Weights of a small sound classifier: activation relu, num experts 8.
Rows from block 8 of a small sound classifier, named by matrix and row number. Rows with one number within an expert belong to one neuron, the router's apart. Each number is 128 + 32 x the weight over its row's rms, rounded and kept within 0 to 255. All counts start at 0. Numbers have three digits each.
Before each expert's rows are labels from the 100 clips, of 14976, where the router gives the expert most weight on average: "loudest" is the band of the loudest frequency at the time of the peak; "top examples" is what is common among them. Only what is clearly more common there than usual is listed. The data: notes from a synthesiser with random patches.
# router: router (model.blocks.8.mlp.router.weight, 8x128, trained with AdamW), inputs 64-127
# up: expert up (model.blocks.8.mlp.up, 8x128x128), inputs 64-127
# down: expert down (model.blocks.8.mlp.down, 8x128x128, transposed), outputs 64-127

# expert 6
loudest: 250 to 500 Hz
top examples: no filter; echo; narrow pulse
router.6:072103068177107119111150129103146098084132083187112112135110133116117091146117051132078077126145180141156122070069129118124132149136108123112171165154150092126121083124144124153209161118145149
up.0:158154090127123096139108113109089194147134163116153158085143174187145143124149162129131144191124131133153101074143148095147118150146111068119132125088087071155093137162137090132073169233098141
down.0:172123121094105139106104120147100126070143118108111185150129106099097214053114152116104126117139078131119110184071087116132065160142157133169123114201126171104099106155121140148162116136165131
up.1:098133153103196115093168084144077083158124082097097137152117109126151179136137123127143148065049173098155120155173170099125146187103107063109099147152156138109109096112156127126099140116116050
down.1:103150134116141136161133120100167163156132185135154113108121132121106167110104151147103178149172087180118118080091108155150165074107078113087111023088081149102153117153096145140130148140128130
up.2:101172118122123127143113070092113136098166127117114121169123114125110094118095082129119171126152109123072115201108091127119186077162107119135086128079098136164179160119129140116082125155128119
down.2:155121124139108114080127118164141106088109076121078120170153141106149126120114164065106068081122193087143131056125131134143090144208192113141124133051200107131096114118191141160113151150105166
up.3:178117148193143126147130148154158144133105165147080170132116061121119135124196163165121137116172060132052116141142121100165106154177108108134138123154138038080093082128130161142150165116132085
down.3:156112091119187105070111091168145163147163127112164112136080167189131158098112092133116118108204152103147090125164144157174126167126143147126106078130123135133076174144090145113134118207132182
up.4:129119125127137090113156122115147131196091063109122094165200108170166152173145128167109121138169110156127112114135154121119147164169082140080129104117134093168136109120122119120091160154052165
down.4:120148143137125136169151161139141084171157213108135200098166187088147146132161133075134087098119139090094113120170095119078106077077150089155095124150137190079099150165118160119144076128115175
up.5:139100121125120152080129133115106127130218195169128181137093139160113068134131085119108153086132117125134140108111091156049129183092114119144130089071120092184082171132108092154067156156127150
down.5:186138123173108084213121154140093127107192085104095168151168113098108162139078147146185124193096117061148103126203140126131153092124085126101123138186161172136126101100136158098169103151106141
up.6:143153100121118144103125112181142163154049083124115135154093146083108098144124182162121172148106089114186131100111117148145098170116106149148124107180071183114168140081139085123103112079137055
down.6:129085105143120169110131117097125110088118138111178094097124098114135182128131101115151121134152123092062122203148107111112141130162086136112105167149161056088079121185110131168134168174149167
up.7:120125155116181115139063166112208083117112120129098179125188124135144170098147120125108114169154094136147123095183157128145109143100152151114174186116101141124135092090129117137094110093076080
down.7:133136161085076167075149116148090199123139135114116158158134160122125137102165122162104119124124161069087160166164118144121183091164120093107129151088121112202108117108102171088210192123140146
up.8:128116169084113116152108106131119138187163102078126138069112140175159087106094172139093135159115180119124152138099157093194108111104099153126168102146086155103111098162152109068118106155053125
down.8:148140081094099142089181139086074148139135229126117141115149118120155106051209120094112130109121132110141103134103141087108188086119218080113112118136107145110123110203111168102153164118145096
up.9:102137139121087141129097117079143112127102139162120086194155159172146160083100149094113120081170219087127148137105142124130130142159107149121101096052186168164074083174152141120168147111107154
down.9:186114133130189065138147108162119174095138116096084145073090109109084089172163138141149110189058085117128133139164148138104165153160119115136124151186136074038179178116054131116120117156131131
up.10:074108155115166098107108148113132112154157115094139166108130149178122120156096125055132088151102163168188122138180125105159124086124095134175119080117059142171160093133156093111102136187147112
down.10:179118099124185135131165110084113213158108209115058172188175132148132138094118117165118161115174094113081163132090112107170154118154134105090107114108094158132077131152097149081087151146128140
up.11:096135129107126159080158092076133078133110106121151184183133114176127089092142146132129156091171123118116093105151163070144142079129127231140150095128097071161107125043112188196125134142083149
down.11:127152078159152108155130106096103098066132160129088104176083091147115101141088165084119102089055170212170109112078174141153139115107144082105112082084115134102146121153165097124135083154115091
up.12:203146092060144150119151109145135120119116100160129115136126210157151142165092113097107097113105167169140184122156134156134123105134111124158097139100170134042115140092141136114188142125141121
down.12:072154178164174115107113115123124131144136111147132139058145106104196105105144170147147188075166056100075106128169146108146133187135152144135092146160119141157171125143101129115060156114125170
up.13:092132139145147117157117150109104047141113073163151116128154131059110139111161126182173143145117114137148140168169119117173115177092112116169120156139154097162142078112165142164088115150127042
down.13:196136132126134177066131099130166199156082123131097184116094121151127170115163151131125123147174096135080167105138168109125117138081086112115106133146131100157073061111084106124131130109131129
up.14:112105136115124119066120137138157140157126128127162145165141130193105117118058107190115156179143119149166185061074123171110085120151119072108119151062205082189187145117134122112158156198142135
down.14:118113151193078116159170173106154110098181135140092116061084131131220159149172141049148131082135128119120100184160151100144175124117163118178122122150055171098113090149093144128136098096079175
up.15:120070145137132094160097140186170089181159122088100149108131099134104183107170133090102130157189162115110177141175109092122159144086138147164101130145134120093121134172119153096100087143124170
down.15:160156085167147145094125138101110137120113131190152098119074162148062095174109154168090119047172087112155090126110112144100129113130125154094158143100138108230111127104088085077206181106095121
up.16:095126169131101086149138124126164154146107177177160166137101118115160144111136065129157171114187127157139117125088090142162105145135115163122180148076039127109109115111133137098085129142125129
down.16:153140087157131142132199130179144058109143082102136108129146101151140110090145090146089115149113132149142148121061167102108171084082171112146101140132116094117112183141092133094149093127066167
up.17:105112111152159148161114118165156101229048118064186103207153132137128135166132144088129133110157169087145116116154076128093093121112120100129163129135061114148158110147134105115048173138104157
down.17:112130095097156107132115145102125180116129182095112171180139141095120122131112080114080161123140099062130135152168120137147174071153079132081136169109092150116082149136136129192082138179130122
up.18:169146066062151128098134135157130092083141109120119162174099163100172142126095122165140135045120129106064162126167130164141081125078152160126133138129129135090150125134078088148104134102112105
down.18:162131165134122140115064137127140080134112097166134104093106026131176133115165162140115084207208111121128128095189071155084146191138099125175114161128156122131132106109079148155100147095152097
up.19:110155068021128145212129123174171105089081114127168087109062144125141084145166098119144135174020103135130157150118125172193124136160085119160186141079208123121138124122134104140131137119130160
down.19:079121160104130112146102152128158120181141089142122089126159163144110160142134108056145114142108097183125081139074067109129121121132135163129154190156137049118156135095192114112119126128135090
up.20:156098097088154138065111130084109119093141176118132162079163144196065134111070181126143098135089092168108131171135113095116208173125127131132108166144104151110098110169137166139154113183107140
down.20:156187117132145129197102134115094180152125120157157071143094103123127141138145127166134128142099162127118177110132177166159078095121160124082095082066132126159184079126107122117153099073149148
up.21:087131125118053196169096145133110168168164069096130141169145075138129126132142124103134177116095135121157095143146145120110181111123094118152162130139136086128169132160157099115155150144160102
down.21:117105138135167098137131140084117119126095107170114149071085157164160171104125104119154094111148130104180171086123127216152104137130092137121111103116201177105056073098162176102109142140154141
up.22:076161120073183128138068111128094152132144068102116128123125076129129161158142131186100153126144097090112099143159138122131134118102172139143135111113129100182154187131102146098150108151115150
down.22:143107189180092152139147161087156091088122149169171102130098153146134098119113088087108120141200147154087140109147147167117156114160093058127089138147171178090122100074117161070155115116132141
up.23:108125168140174118122193137119151172133146102094105153170130110113146115129186206193130155124117062126129106172113145080142119086127183155134082097153077065117140101124136081143046152109156113
down.23:122115145090129107050162107096189081107140103128135110161179143118083127097132142182094183095159097146096075235121120105069135124119106156137168092148141175176111133126112132140165123120144111
up.24:172089096132098147116143118124149148178097128132127146078121193094156099137098146134185157182106128080056086096110136082083127130176136181069155087131160176102086104097151135098077114133161099
down.24:093184186118127087105125093179152084087157119100134089146078077147109146134186112139047101110199111105203168189149115159153198140141129098154149145145084124124141130088095184155140149113107146
up.25:096133186099128120137129141152129109073121110112142123090163128116097127134135118140091088134167111107052122198156117203170114096165158119104134073101093215107119166134165110123068100120150144
down.25:125098168106130120151150137157104120073143093149149079107142155135132127152160148122122129156127139174088110154069143205146111152146143092102126102088103194081154096186129092138122100163148151
up.26:076098122142122153183161123207091176063118096102091146119088102103095131173142112143141099123169102106124105122097123173101103138123122117117111153154136096114067171082129114159139125122165127
down.26:181152160098096143091152109039156090161077121099161153165146154130119119124156107138128106205101145130080147113132119101162139136141119126155099079161072162113170093167134168126090117157079069
up.27:142141095132111091167070115046100116149148141087178132140125136153156145079138128190103063193106131136154097116154177105085124138089190120193125198142104154074118087107099193125160136132115145
down.27:144144089125087173103119140155100088096107073164124149095106131118103117119123104110134122138198143104128192127147138142151161083081093131204136082084153068139134099137138149167090135128110096
up.28:152173108128179114084155093129117124068121215104088159201108129095093108147154122162160189091151117122106161188109125127136165103096097121135111137142107132148119147146157147145163166153157094
down.28:129100164127160071095097109097106140094177173144069141091165153132173112073078159124103095120140175105147068076123136135081124165125113169056140134108127147123150070145119115152156086148106127
up.29:100188097146115126117166102118138182113133172120185184145114116175204159097121085080137129142162164149127117102127121097146175127167159117167120114134140169126070107110113173102108085145108147
down.29:151120162130130175133057186162127104108055083178074104110114164113126135157119156137143099116158094098120181101185168103168126121144085116117119120159098088120168115133125115071176180161145192
up.30:144167172185176145097136135147162170119120109150136155101088104127126133144150175149144141170130142117142086134125162111095114135136146072099099100126148111112114100145100129099137133153204142
down.30:164081160137070186150112167065112092107140163107149164130165189103150165125099115126119099108110160161123102109104127092109134132134050128100130107150064132132089149055142150132140092154102151

# expert 0
loudest: 4000 to 8000 Hz
top examples: noise; no filter; echo
router.0:146101148201116167144095188143107160159141098100090126088107148109098116104119148108221098158121119158059112101168162138138140165101151172154095156134097125163153114109151156125094151117157090
up.0:134094173093124140182143113145107136138123100162134132183116127086142164074153069132132178082074133115113203138124135084153118173135055143097118108135157109196198155127041130127130145179195118
down.0:112181094090131146097100142138187120132144204160157086130142155089131124144126135188097096130108096076127146148124113073110073187098114099119136109164115085116255093132152143187110107140083142
up.1:135090153140159171090128091084099158013144117190112140124130121098105193140120177161113115146123042087140103183168091106159147146112138128071141143122113126070168129111107110178117164066107116
down.1:095141126105114140138098145118150064146174102082173113173120119197173180133060138071119132123094155089162105130142167116106084118105122132170133122144165134125078070102152145117148088174123161
up.2:161144107144152148086140160174099146162112104072105102127134199128128155136200181087140151147156113144117202140146123204156123147141142078195139106144128100094155152112124118107111127098147105
down.2:068121120089132093156138148131122140126087188167156101162143075119088087131098113140119112087160090119151118134122075125118116106101070169167111166115140157159124109138139151174142142101145132
up.3:076095087147159093117097154080180113157110154088183102138126104109096113198123169162133140115104079102195068152088160122130159111132191126159149140140082150117113150093170142112156106070160128
down.3:144069157177183103149117082164077120148100085115148199120120161134099131065137116118118112126169137164174138137160172175157113172152156190099147138087109190089103137116085093159108136170073103
up.4:148161108144100169133155123093072144135142145154085114186129128128113176121112128129103111116158090029160105129097144125127167118109122061071137100103066163150083088169154149183168093129072072
down.4:157165158163125134124119098118099143110136131145077118069191130145126139168153136139200177155093119159158090120171170135175186091105129145095107143108105136107113114103158105131160086101109114
up.5:163120109210160084103135066089112120077134130135141157121113111120116160150137121105119103133123102139119165123079065108167108123106106113102122175163126115115122085110113133144123125131148168
down.5:135152179080127178043073124131111028157139090114201162110063074221111126161133136141146107124120153162183151139137185111096153116124123140122167193139094150139165108079193151155116125129102133
up.6:121153130126152090099130154154135123128047134108076077133140120093110139128178117099094138133143085130206068177147126155144157129162180147163175119127091200101102182129190082115167075110113117
down.6:114130181062122154092151136186160139165137107077110197188170076080089118144070171073140071121143148138156172150171160177153155137142110165134123151121111157098165143135094194150123126160140105
up.7:121189109120151091156186111129100141107116079117089123060164135083124158136154120121123148140140056152153148173117151140151170171154127111154142115139097116088174188136125109109087190096096094
down.7:142116174086069101146124091131152099107121175112119183151130076149100099057089123118135098095092185071134134080092172140114135144089133106133107141082154114173079059088187124123119177129151142
up.8:148116094084137087101096139106182127138165113175121158094128168095109104133121131121114015128152123136200111051114146071041120125133168082145081139122084155135154116097167102148138163183153132
down.8:094114163177133125203161154127122161137128151115097174133078124119157187095109095131170138069143102129094111130124135153188169142085058147105167146156075116106125117160116144088089165110086151
up.9:119132165112085136130120139131177125100112146109080112146079063138129114127093178122128116119150083154134152101148147161057149137120070177123110238165106116120162166147175173120127167142124121
down.9:101133155157120153089126134090136132125139105127118144120104060116184123138106163133171104082102126171151145098179058122167156166145154138163165138128093133145150167133139132187136134144147091
up.10:131151117128169112101140124122138068048160147145149193175105120130150050120095190123099102105127127168139076130084164089100132081094115075147114147120127159104158119143153109184128111177153137
down.10:085057183136131133075154118135128100110120115130188075096139106079105097172196126140075050143133220110119159154140140192111159112147165167164135170130100127109128089124130145152102173128080135
up.11:108143141141103079098175124162145116083121134106114088170103188093141125089107064075081158121067119166143101178106192142040068136145099130141142134108113130162110121135142138181111156170086203
down.11:144120181075128095102133101117107072153201119140131118071158088112127112124179108098159117132148145095148144113070100150173199150182107117147177171155124115123101091101123174075155139144162101
up.12:055107108160136146171141082082144148149130192185118139146139117131152080142155115161177152122115146109146184127093116117149135113154167144100130078070022166109178086142154143117157107101120082
down.12:095129142176054122127105120142135112136159069096100097085160111082157117176143120091126095175127177155139160060186131149136100129129085164091117164144167099161146211130161066175126095108105169
up.13:149103091102162163124131129179165140115125139150115124167139189095178119104085091122143148139162106120116146162128187070141124146091086182135133102096100192137090167099111139151153155157133084
down.13:201095154146110102111152100155086114165146131094089209125176124172094101114119168111058133076140128167106109114080126102175145135164135077145095129123101139166108113142152133083058179176152088
up.14:081120119147151080198130157129106147128148058169145166162104103141089171112134107107114133151173099152118074137142114138098150126140139147130115198101148115126100050120150084148129123140137125
down.14:099139197113141168122090099155165114119122088184093088072111179172158117111094174077198101129115141133083070101130121132132180102135142100167150180125132113116149142126147117094114162104128137
up.15:070061140207062141085117142129151067176119117135126144101197232094097104096117150181135153147147097099098116132138115054127150133180133136108130163093114131162132134120116097137092060147142166
down.15:121141118139075137149081115108101152150143111128078115157135103138150141177118134162176162155121134150116067111157133139128053150146121132107142164133152110190111149120127155080135112140150077
up.16:131136152130150126153090108176068094163127164133117164133084096160136096108093129102116129138135184095114217102179172122139135175049119100155084194152109141165212124131087152157083151129137150
down.16:095136142150178139129098112099097131082102106181134144150143121080099156071095107112150167105134090052147088155121126101089123118168161132112098104153127146054248147146104189141115163099132171
up.17:113144132111149123102106128083098138185165189092146128192069132129146135120164099064089089112163116174177161186086079069131164103147090144155159123168113117164100122073126126125148100101140116
down.17:125143171119096071151112128119143069113090173108150143164179092151123071156123095143077117092183112112146168114165109118143135072163107160121167072112121107149192119070173155178089181105142152
up.18:151108149117090117121115139120117190086110163142150156158122126186129092121143129118130090107129136130191206146130086147089159120171102068153145126140147102145106125126134051148181119081119165
down.18:085117125066092160154152184109172111143155111084153124089111051146115144121152174095082137104118136116134156104175101136127155061130134149148134134080150067131152069106100166155116169124103141
up.19:143116160129159090140070040136118158098061078113133155076081127160164094089132129163171139145108206153154115111178158152168099132164095095125120087170132136138132127166102110090150161164154195
down.19:114111124129122134105119177120149122083149090138074108092122147119100162148142103147111102147154094151052125134135144104135183106081143178153163143127122150135149160138124083135135130105185155
up.20:059164160202107146150152179172097101110120166176146141148146102045108114142125150161117115134122130141099098168150106121109128125142175137194137123107131141124111097125079195098141142163107080
down.20:129122128180149171101078150163126113102150119162191102093110198060156133077167146090155175162208101091160130139128124140141170071102113169146171154107101057109090154168147157077076131160174082
up.21:133119218096150135123135108187140143069138128092159131153157107128094140155175156133125141142168086127134139150155114138136147138072145153129098127113119118133134165119166152073137190158075128
down.21:131146103081116166154117138109188109131145134112139109114044142099125127122083145109181148125093179093101152101162100135097128128113114131101149149129134180096127097130134115126138137130193083
up.22:102114133169166096148103104153132164140162122092114156106057108134173165097136110164124141106118136160052147122116108070077110118174133097101137160159139127067125135150138049157097129078174126
down.22:073129143160101161162147152150173083147117103126125137105094158147145155138156127113135088182082109162063135112046124142148148136144136083123121161120066123190152078104167144115101124163178106
up.23:110104075087115132055153116121141139138164088108127153069134102096124101140148178179136120143114160107163102156115092125119125078166133116148215118130146103188078137128087206127126066135138128
down.23:126149126143082142162179131139121156205097192106151091174178175136127129123168086094119165144166099108126191087141116090132075144130118177083111149126127171098115089145142125183102115116151147
up.24:119158167128109088124136161094120128124160120131121144078115116145095112137059113156117121216157164072179160101129162137142048142150164166160063164135132156077151085141131125106150147147093121
down.24:128147091102192169112125102159154095159126097098110102140151155135064150126121149105175104131117135154032110161126105105137152188127097099125119072138150114150118179095160082121143106160116105
up.25:084149101123183099154135135135094187128149149127158133129170118107114060134106110153176171212072130137134111147118169124095142048106096169139119082090123118184125147141080127108137089181148143
down.25:142125156136130162068086139156101133123104072174128086080128135150109117107130139148133149061176113073107174077110126114068107150160107140158085147127164076107070108084140094191124095151132122
up.26:086158137098132164136125100119194101148102069121152104143099183142072064138075125106136111159184104087143112085069148134111074130090174122106116129123138109148104151110127143120134149157211098
down.26:123106102144124119183205150120140113138075118110088211131196130094172154145106101093123147077071096113121173209139184094131119039143042100106181110130048143117098101134133118154137120124117102
up.27:128143099150182046027209130197074156129102185122144098098117107092123138159146134112130175105116158130106125087107115144136104118113181118148144112142119127204107108121113179119074149127106163
down.27:122127183190163109150098168133126110080165119118111048107073084135123141097123157191078122075166158121203129157132154135102127147131109139187145139174149134078171103118136153145153147153094141
up.28:132157142133137059103142151132111160139146127085199165115096075109058126174078176138126178095112173146076123142078124074122089142098099106148174086204138097176150097086113095121108161095143093
down.28:129111129141160102147106175153131093131084153161157071128115178162192087162139085143096126195110053128154108103155112163144159090115080083128145177105140123112114103124135209159117136125134226
up.29:140118083162131139147118083116118079192113148140143145142096123115110107103074116125159141120005165125129142107133183104102134137131120129118129154097068183105125127198126113113120196137096091
down.29:105091166147147056096112118168164194142138103077143139130146107116163106152181119140076152123208116129109113168110095170148110153149160154144138114146166127145153141144107124101108101123135165
up.30:094122110137127124108177164065065066153153113132192131080153114135090083185103184126104103138155106137154148120037111166167087141088174139175094168128142110138141092098099113135144085142147103
down.30:092136104181146132144140137136122183197099131121123174149122118183126089119124097132176113159109101098086156204213146094100207078157128159144073154138120172153143146125138123134113128148099144

# expert 2
loudest: 500 to 1000 Hz; 250 to 500 Hz
top examples: drive; ring modulation
router.2:105106177093120118121113102162172094083154108116163084132133160160128090178105095105089122099107171182150079135173183142110131120171114174177171112135098141168184112151202131111099176138133186
up.0:168141146140161154138109104123135143135141104150101154109178160139130100111112182103117077156052134093097092154150159137020156159085092112142134161103077129117095074079119173100102176096140141
down.0:082127117137099100149189068139176119100129118099113137102110148098094109135144113126121168093191102171176147124140079130163160098136132166132116140147139149147112170083051156157117165093228142
up.1:112101097133098116124104115073122095152109117142176077090136134129059097141083120153184124178068124192094167170127096073174118085163115151093207174133094136139117155065150111117135174121112180
down.1:144168144076138137163087096216157158082142162168142130119168129129139161138141165115143160147131100108130108121142114171070115163111150112160086141183151137076142137121065119183099103111199110
up.2:149188114037132116177143077074118142090153173133169140122116112122162147137072122131113186153195080154068143153165106101124134097123139136146102149104141140133110142190084121193105164133115120
down.2:171084145129120142115149128146111156163154080134067154084134159149142130104138134133131173129084183148098139136140139172179131173126137091092166177131063103119128107115078101096142156126080159
up.3:129125069125110081129138181124098114126132140114116107150167139156086116145113092125123171171176077112136103115126099122117103043129057149121154126110094159200113157143078151103187148138100145
down.3:092145121109174170113094142093152140124161182107138175183146144097089125094135103123117126133131164159072169148166114109162173140105132142133148121133096186059141076118146110145054074132120093
up.4:106115083147126137176166102139159120142132097105126142127132128116197110175119155100095078125152081146189099108136121087081092112132050104210097141055153100163173111151145142157100139097136149
down.4:137086135119150193102154119120080128119186117131139113090130143150096122070148133136116137128132129073097160162104113073137164157145139135143133104142075134068135131130175113066120101164086138
up.5:110124148091101130111101170127117163099123103101130182128120150169114108109122141132090106135087109140177102072136118167084146126077200115091119169111143155149083119124111130153152110144178160
down.5:124157187213117106128150115087157153124157116211084150107043110119186135109141119132124107135168094093098142132104175111123174126144127117147078114132171172097154120137088134174109130098100125
up.6:141092120119129095141136156172129168117113111118099126101139156154152081163112143188104154196214115084161098158084119138064158106153076113128125170088092148139181094082134173169135182164094194
down.6:134151154119141074104141136173136104115156070081123162203111115102111149113158148075081144140099173128108167164182113118193103116136158156143125097147130174058123126115117075103103145100151106
up.7:173167068101078130193137145098086178138139163181067123116120131108089114183187138150128081136108097110093105228109122129119137162035137154090123151167148192134112142096084126124106182127133144
down.7:118103063143146140090081157153126149080102077108151195178111157183145122123063134156108152108139178088099126120153154098128182084142148169085110171150109134119094086158087156145122188106130120
up.8:135089037121133097157112112111112148113146084184137140127176118117191132158112101175109175193106100106154117133148132087154109082115147166153132149097143107122166120107073133146028155102143109
down.8:139149095105144184108155166127073100106159181137182226104209115151125117120062109166110133131157105068123088147121146105127152162122099127136120136120175181139085157128094135129171127182115129
up.9:152148150131080137207125101193149099176102142118140102146142126144164091153132090061112144109202144186155139119128073124132087112107154145126121220108109118184110115118150146049097128109132181
down.9:133149157115151053124097145120148114096119138136129092128125101191157184108128115151150161136096070106176140117144149096142081107138137095160154092120147155118125124085074125139180124028119094
up.10:085074105154179088075182126163149118191156156134163146165079106161089089145169138101116116147141139082146190156157121172109146130131152078154116137122109138113164100083139162174092191146098086
down.10:042181171106157139170055133164132119143163132090145073093121175115150121164159134061134157135122083116145152118127117149081171108160115145060126093131164123158106147148154081122124063095230133
up.11:128127130097168150149145153096135145023109197177134107075152064108038109095188145154171139118213125098127108136101117166125125175121139082131132144148168103143117090151155173086147180105173142
down.11:157110088126117118225160166194129145125130032111108105104145176148122094139148099111087130105075127143105114169044138114185132085160120111093151194103125132135153133124117079152110139107142115
up.12:119106099098156127176138078119128097061122140081065169108167054086184133166140160156114160108128146100124109126100131135098162155101176107130129140180112172169140171179123121151156149158156149
down.12:099129190120076103151179109128103131065160088073077117153157242067126107081129084124139160101156117168155107174093065129153132177148067154095083101114160166148155112108111121119139143088147136
up.13:122117157143105105118121082119128114188131110121121182104125168115181102141032137148132065103117111123101099083072151095096113121116135102151116136086119128146096136175126191114115102150119132
down.13:152146114130124141146108112093217090137122165163125160171149154195107151138150082113087119085134108137149119171072143054138114139121100176108114151147124115137120090111144149177198157105074157
up.14:127145098149221150153159105157136086113142143141106145131095151131162158102134158123100115082150114119137150114135105132183106107116138156167078023099134110144125137137168103059165115076140109
down.14:130112151069131176147108143137176144094140143133108097079108100106122180155118122147161100113062152186115089115103149133138134157146093122145158137160067107073166106102163179143105138168145127
up.15:146181132144092114174088131117141110162148120162118132113094091183095225109103126079159099139150098141131127120168085135103068170105119164145148141099107127173117095099133086115183177038174165
down.15:172146155091140096084073124148115141135095163102165086147133132110123115090100131161090122120147168185183166091149116072171065100126140146136113181152153174096134152081092152127119144158055113
up.16:184115122150145068106137151090128135125136133167093128109130110153128092126127098155119152098160120173204172156105189088160142091175073151119167156093130067150168112107128072120135132103122141
down.16:113166090171157162119124169127121127158095104104110175172171117128115115119085139079119179079155072084076106091192120101150140120144170216150094115120175185117100139174119126057086112115075159
up.17:084157135190095109093131075123110132120112114126156168102111126134119136074088103147108118116130159201054161100170151062118115111158115129124121108160107185165106108157116123096152155113179119
down.17:186158114109156113125151155094171105130106095138126097136194114120154148115151143101112166171080141107193125147053124115125045147111106102117118143121123121130145118114087130187152124130187084
up.18:146129097093180133140108182107142126175117112104145142112124140150160113099136147066169158149151116098104191179126102114152187174103092142164121163098109138160204137102148131096102176123165186
down.18:130132108121139124164143137124117151154137136073121119105106138075136096125112139127180181087109130125119103080141127069110169123104135148160158174102081117123105110166154151128116178101063064
up.19:055165118107094132118118116158150100093145167154155181174115132100139173107159125185086160079160133171111141069118148174129163078158085103104092111183112131096142186147144114112188120116146165
down.19:173142184139145156183114134121180121141106074112053092118091117173135124161111107128128119192116094130130098137147091158187108219084134162121180141133137096124108105109112146094133143078095087
up.20:114084170149160125116179116109147085163146093116107096104156095192119105173124184178100132125169118096127160135152085100093118132106135109172075173171162155156161108117140127098157184159060178
down.20:139127098100087116245128126162180120146151135105176173143115104161143141148109153148171124114094122105087077175132120124113059079135077132076098097108118086128078092132127140162090133147158099
up.21:114116103129131123154150099141065160130129202094163091096088191160148206125192169119127072145168108097109131135199156129019130207132120106140154184150129163122101114085151118126098190122129158
down.21:069124122073099088184137185154140158166161145083150162150091150149111094109146085066132115102118217105143129126146147160119127116144123071120124092030096106177121051078125148130138144194161126
up.22:171120095140153208118103138146193181179140060122136170128080141143183115129125108095060143095117108164188071116090095149107122151137159173132187150125076118104131089151117093066147175099067154
down.22:100127182106087095092132102059090106056102164086158112159112123132166160126147162112134103109125132115075156156170125127150093085117117105139147163102174140139099188102140107183129140103140113
up.23:139139098127130120119142152107170136127146148093187056082108134135175090132110107211136125068167192068108144190157168120161125116060073085071125126094146073191130139108099195090126146126116177
down.23:106104138126146141133128134141082112048086120100077169143146163119147097127162106109117114150099113139085124135147107165144150190203079118142132103140075178098161098138157104066098117188154075
up.24:161132130140056226125088138121111104129129117119105132113128121151190163102146119106094174124152125140167130040114097160082157161137072152170109131146069096153097047181149110146188101107099160
down.24:158159211099114070122122122125098072098109143130103091085128132036129176116145145129124093158131098129148127125166161087171052073111185153135146125100101155065075114114091107163126158151193103
up.25:115077135107112187118172113087188063078082127165168170129117161164127138106144123138120102140136135091085100165116138113140100133153158128153119096068151176103156136154116141161135126143163083
down.25:158167135184157149114158148116083177182126134123057076111087127078101098125149117119117165103120118124055137100123159131137181146137092127080122124184105138101091153185122117085133109118074109
up.26:108105131146115116111104217185152130126140151146054145132115084166056116167138190137144169167145140167151162096149150105141122121140081139180133110100083156203130069124106176150098157138112155
down.26:159150166097117114145146139146109106180144068138173099154183161133114119116134114081074120102153103093112128141163129200141177194129149125163113093155082199062130130150141141118087074122102098
up.27:193155105105086202119126075120148134123111132106149101134112156142131117122148100119159142106086105139112137152156140062117103109122123118182106062097127116170168180124098170091132141135127147
down.27:137045124141078153093149161158090140125137118166151133102153108112090146173130124108104132169130136126145133131087120104141136180098120084129116151162120183087114084087160132114113081136133135
up.28:092105157105073185114202169117138093151158142072106104146105193123075101159100160158072162126177138113145142165116082062180103155134155141106139129057116164129098076113071134151160143194126147
down.28:217119108143180114105159088166146167082101130081165206138119127183174148083099153115107094107156095132077133188157114154177158103124136094186093125170088132123157139144121083122112073113107108
up.29:106167143108098110121152122166094083142119110167144153135171125127089151110134090167086150086075159107154127125135096200140122113173122087140111104205144086101112143157062105163168173092107095
down.29:166167147075120151108126141102158116138112149075122189136082100148123122125097165131098114163115164131131102085131138131163111193093122118079159182164128080198071044146136188088078100080161167
up.30:159132143096133122113148099158093151052137152144082116082128074083094170093181131143153131111149153138089143099135217112193113142106090148084121110176113164150130097105170165080196154106148110
down.30:144161114150177104153127130065174140088088115084121145124114103087147160170181112146144103186075104158154079147099083141134135081179135095140124131138179133131096113104117073149115144120240188